{
  "model": "image denoising autoencoder",
  "dataset": "dead-leaves pictures: piles of overlapping shapes",
  "train_examples": 145000,
  "image_size": 48,
  "crop_scale_min": 1,
  "horizontal_flip": true,
  "bottleneck": "denoising",
  "downsampling_factor": 4,
  "encoder_arch": "pvt",
  "encoder_norm": "rmsnorm",
  "encoder_norm_position": "pre",
  "encoder_activation": "relu",
  "encoder_mlp_ratio": 4,
  "encoder_head_dim": 64,
  "encoder_fused_qkv": false,
  "encoder_qk_norm": false,
  "encoder_parallel_block": true,
  "encoder_dropout": 0.05,
  "encoder_inner_norm": false,
  "encoder_drop_path": 0.1,
  "encoder_patch_size": [2, 2],
  "encoder_depths": [6, 6],
  "encoder_widths": [64, 128],
  "loss": "l1",
  "latent_channels": 8,
  "decoder_norm": "batchnorm",
  "decoder_activation": "elu",
  "decoder_widths": [32, 32, 64],
  "decoder_blocks_per_level": 2,
  "decoder_block": "basic",
  "decoder_attention": false,
  "decoder_upsampling": "pixel_shuffle",
  "init": "xavier_uniform",
  "residual_init": "zero_last",
  "optimizer": "adamw",
  "lr": 0.0028,
  "beta1": 0.9,
  "beta2": 0.99,
  "eps": 1e-10,
  "grad_clip": 5.0,
  "steps": 22600,
  "batch_size": 128,
  "epochs": 20.0,
  "lr_schedule": "step",
  "warmup_steps": 670,
  "weight_decay": 0.03
}
Rows from block 2 of the encoder of a small image denoising autoencoder, named by matrix and row number. Rows with one number belong to one neuron. Each number is 128 + 32 x the weight over its row's rms, rounded and kept within 0 to 255. All counts start at 0. Numbers have three digits each.
After each neuron's rows are labels from the 100 images, of 14976, where the neuron reaches its highest value: "top examples" is what is common among them; "colour at peak" is the nearest of a few named colours to the mean colour under the peak. Only what is clearly more common there than usual is listed. The data: dead-leaves pictures: piles of overlapping shapes. In brackets: how many of the 100.
# fc1: MLP up (encoder.blocks.2.mlp.fc1.weight, 256x64), inputs 0-63
# fc2: MLP down (encoder.blocks.2.mlp.fc2.weight, 64x256, transposed), outputs 0-63

fc1.225:101158098134098149096113159080119131095114131119102082144093111120125156144134088190131159194079176098079076132145093127103095153101156132190103153122125164042128190173163120152113097137129130
fc2.225:137086132176084134112129107116078145118134087125208124072114142062125157095117149138120125054131140164176105121099127127166202070110096068149140166187141143119104098129121121120116072118119130
top examples: shaded (85); vivid (84)
colour at peak: green (32)

fc1.28:144177176141151106155137157128148129164120135220106141146179100083127145133215187171138123106085140120144096124087181126181103108182136085150178107138138144153145155142075161117126150137106141
fc2.28:127115114120105169142149113127122123132101196140239107070134096080137159130139110177132130144157140166062115126098112127127106130135091011134125105099123129076103096124145110130113169142115110
top examples: shaded (76); pastel (38)
colour at peak: grey (48)

fc1.147:125075151086113140081122098105188149135075177164123097072128178110110170101082107083117150127170074113141097125111124139060091152111090069142116147123141111145188148116172141163154116088153104
fc2.147:126147166106141117037120123066140132124129191203128145115108133095156152114154097127127118139138122095153100196047113134077107138142126112137153139158192132215140171117150143124129111121145097
top examples: vivid (89)
colour at peak: yellow (39); green (26)

fc1.77:116136102072108058112136125146148133143093129155118083104093161144178156112105097107125136039104098111094099102234140142093123173126127135155075158094125114105103121132196160146142123119091143
fc2.77:133128171101157156069144096088110177145106130132107068178074075155144143108146085124126128155158158137145044133143069117139136138164142145192115124204163076118116177126148084130116126139112118
top examples: textured (79); grey (62)
colour at peak: grey (68)

fc1.96:130119165004091146131139114098179143112117087136170157057149153152152119121159153146125127090097142139141123157181117132130093159164159166128111139132156125088167115125204066129138088132113111
fc2.96:128175121176133086109132133172070110137128161140089203121150137169157122131145128109131097190115056166121162073167124141146219110127083147149162168094162107147091132104169147130121167134124143
top examples: shaded (76); grey (55); pastel (35)
colour at peak: grey (44)

fc1.80:129143136132123168164170173117086075166146046133131112133137045121136143118103105066059138114143144138137132143131155143132102140097165159130176124142052139146091116149125113120199108151100066
fc2.80:126150122103144145255124145103148147119139082128127116138118154147112127081130111163142130109098145116155117119121135129145025115168093140116114216118152121157111186115162188133114119129114075
top examples: vivid (97)
colour at peak: grey (46)

fc1.12:154172162138125063178120108165136125179165173177107109055173124106118125130115122185149110156157151117133138123096177113162165083101147118125137152199080139162098095143104181113106143155162173
fc2.12:130101107109122100093145111117143150120128115070240128087158107063167129128111121153131130191143143135063106109103090123111129139143119021140056107127118111109151102131135096126119162129148145
top examples: shaded (88); pastel (62)
colour at peak: grey (72)

fc1.97:160160093154138106146097110137112000126141149146136108104122135134032159192136140112137111111140136112111119149115146102143135120123154151134130125117125188137187124160127140110122092109135120
fc2.97:189123093167173050106127089126137084142195091137142135093123091139085146142117161117120100033160099133118118191098082124132173095142105125140103114066086124142131127123125091101145145102140160
top examples: textured (66); warm (50)
colour at peak: pink (50)

fc1.197:118190158139131164162132118147076128175114086088184166131195132147139118113077130126124121151139084148182147110171119139161162086079120185127157087173114107128097048116123134138130096128180170
fc2.197:131092155162182164106132101100132145102096169096152124122076114094155131113142146108123111164128162178144111128062113131102138155184106006178098105127136106135083204113140104122130148134101121
top examples: textured (65); grey (41)
colour at peak: black (51)

fc1.232:133112078089113162082140135199178152090145154098078139047098137124125117125118118183120117139134185093137115091111100113174128119102168065115163089146079124186193125132125165135140104126152108
fc2.232:130161204156165112168101120061110107149117144179124198146144097147145140114108114151118118042143108149171108131125130124069189125161093159125123167186123148118144094115170061131127151134092131
top examples: vivid (100)
colour at peak: cyan (41); green (32)

fc1.226:099090163128104118051136096160117143175126208133094154132103185167164105105113147118125135070130097159113137178208161142122142161165093187129112138149111110186139085098100144153129153127151143
fc2.226:126132125109150130203145123133169154064126057095081063126128091149147147106092188074128127107173137109120110104107095134170195157190165137110151146150110119162081123114107083129125134144152083
top examples: dark (78)
colour at peak: green (40)

fc1.158:133129140153126152148144118123115190117103085100210128159148090102149057114162145124145044148177126200102168164095086124152129151101150092118125120133188119145129110112125140111088150206131127
fc2.158:127107093164131180134116123081134142127185126098145138073110140132131107148145101150135091180143182196106144159099089121152120200158117115118125170131186140171133189131128078123121144145218164
top examples: textured (92)
colour at peak: black (67)

fc1.184:141090167140120108148158111142076133098119164174127118172122138147142118111149129122114132044128165195087168131103062141214182153200117127104114104138097119151104066119094126124134144130090094
fc2.184:127154120125106117139119103118198150181102170081143158164178141078169131120094090111124127166106084113163144154090186133064046090104134201141126183090151142123104148114132127129117159126161142
top examples: vivid (99); small pieces (60)
colour at peak: blue (40)

fc1.102:123135193155116107192127118085067130135122124156182169120143152165151122108096155123118129158141065141150133175138164123050150114167137114128060199147129133098130100118087092125121191137162169
fc2.102:133154104131133106050149158178158126107097146141122103067089087136144137117148110177135121116177187204148109138108109131190112139118063142136199112161091115067162154123141143130127135124069141
top examples: vivid (100)
colour at peak: purple (46)

fc1.210:139108113175147156155106110111132098098094115166131073069115131132093223120108117080147140129140105128154057167097126140080103098117049128160093095132163104147168088104173103160140133084139116
fc2.210:128144099050100066088109134137065163137148073157133106171114125092131146106126126140119114112138134123104106155141090131149093107159186086139176154194082152085084185122047111128126117140115154
top examples: vivid (100)
colour at peak: purple (39)

fc1.104:165159134176133069131140083164133175148148146147134129105162114127152054114150181141161090073169149135145194117141190112128127107140111119063172156097106102142087123102165115086089154153151180
fc2.104:129137155160188088134132123179110126123135140166097133093154160110148103127177176142135114102109136052132157144060213126101136170159154126114183192101136130143193194138155109131127141134101145
top examples: grey (80)
colour at peak: white (60); pink (33)

fc1.87:145148120102119131163101167119134047131092055121148152134160101123075202189145134151161154178102129140134100116142138105127114163127176168178121125102148168097063120164084092089088116121107151
fc2.87:130096093180083077173125132122089124168101103037153138186147132180132127130115176126128129162141126173158153132140160120094101152133112176115064113109137114083081081127084096120123115136144201
top examples: vivid (93)
colour at peak: red (43); purple (35)

fc1.49:121125095117114119114148128072114186146125191173188119177075156097134097116123127171124104115132196189139126141163115127084235117188113129124140157125137123167154121126119157103117155167160107
fc2.49:132122160144118133156129147179134144111055151094083149146141076173154106115112156107128125150111080131118167158142119117194059174086141091093124137178106131071062186140068087124129130132093126
top examples: warm (36); vivid (33)
colour at peak: red (49); blue (34)

fc1.9:123207146149154117136125145142175130118129118111122103069082075114129135159110178186135129153113145154078122149117159110145064133180202130128187191091153132188125106155152154125115178129160123
fc2.9:133196176130154145120121135141152142126112128159115102141110093122124118126142227123121127065133140106112144153089170128138060110185152140125205195056190122146158118140153175129124128125112146
top examples: grey (92)
colour at peak: pink (39); white (25)

fc1.58:107110116113173042142134139114112120071169121159110168102043146190151113142140163138133125133067124129170144147142153125111113146171123101136073208133138104127122146159071120141137193121123173
fc2.58:131157120085106101066131120138140128145107152099053164111095135125189161122113156106125129160162118183175101072109083134143135138180155147130113177166059142131169190102098071125131089125132086
top examples: vivid (91)
colour at peak: purple (32)

fc1.243:101132172106111131044125112077129141119132172094115190081075139146074088107123099149116153145120090077145160146136155156085131107152066146112108123170162107172156132091153149164149078086178123
fc2.243:125166128142079076140121129140089133129148160162134109103149094105114106132159138166118126058102190131099141088134162126178057135137134174126181135045059124102187178131173126125137113127110099
top examples: vivid (77)
colour at peak: yellow (31)

fc1.86:151070107134076202190110104086093111116124134125181088156187160117116138161150130143144122094158218072118113169133083112158117098140097130139139108101103166120163149111168075112124119120090135
fc2.86:130122155182150095197117141073133107076137122208132100090172122128077108135168130149131102092071184137102144139132202124173117113144118142114157079113076134094141135132145068118129167128115170
top examples: grey (85)
colour at peak: grey (62)

fc1.122:135092137160149116155118085140165130174108104082145142120181119167211109129190164104138123083083124125113138205175170111167167096138136163099172134126113141186138141128075078114111140138128174
fc2.122:127207116099194142193143116154071139105102084137130154132095165160172117120090043159128137141134084188153107136133110126136125147076115108159143100123152107125058101118154182128123129133152084
top examples: shaded (86); small pieces (66); palette: grey (41); ring (31)
colour at peak: grey (55)

fc1.238:120159194106109104173124137129156120062085073180109137196140143174094124113143081091114131161135160148123132113181149144151070171119118155148113148057178123083077175119129130140131090125105108
fc2.238:126057145136146096133124093104151107147180091134131128118168098090085124118095127151129094102170068118176104195127133116149124098136115041139121092173052120169119108134116158126122197124177146
top examples: vivid (98); shaded (76)
colour at peak: purple (72)

fc1.57:158131151113120144080189089170091120142159064185154161138155135096182110107139059138107025127182136146145139191154156133099077115136124122123135121106115124143121133123129146112153135176173164
fc2.57:149099086117113140213133157149152108112121148093128123169080086176101104104112153117118114159192129168118161174106100121179159185162140124106154204148157141145093134151092107114134108130140045
top examples: cool (69)
colour at peak: black (58); blue (41)

fc1.174:174132140213141101129125110103145135111165151152157138142164068107061092150113095122139069149151144131128152152086128102150187114100183117104136057094095141082080135181106090094103115151115155
fc2.174:137125124163133041155120144128108124092159123171113172074210099081131084092151178153129106102111145112075168120113171132115120045171077133072138149139134123118148136120132137110119070119109125
top examples: grey (93)
colour at peak: black (29)

fc1.143:110071151119074122124132128200124126096094151118127141122061130140162164143123128107134133043165121149084113151136084126179195161185154106135071141116131128126114091138069100135129166137154063
fc2.143:131075135146140074069117128072112146153133129067131142102124102124117154103159153059121108116118117109209145140110112135157197090151150098121100109209151136162114087118073164122123094124089086
top examples: vivid (97)
colour at peak: blue (43); purple (25)

fc1.223:144171120128144104185129113160091133169127131200128121117178179094159116131169139164143104142160098140202151135094163121151146070077147121118190131168109128185135082131087131125119173152183167
fc2.223:128088131124110117124139106112131143137125146088255140060160115086156140122140104140125135182125133135050118133097108125120144151140121011158067092113134117115140124137136135126122160126145150
top examples: shaded (95); pastel (44)
colour at peak: grey (44)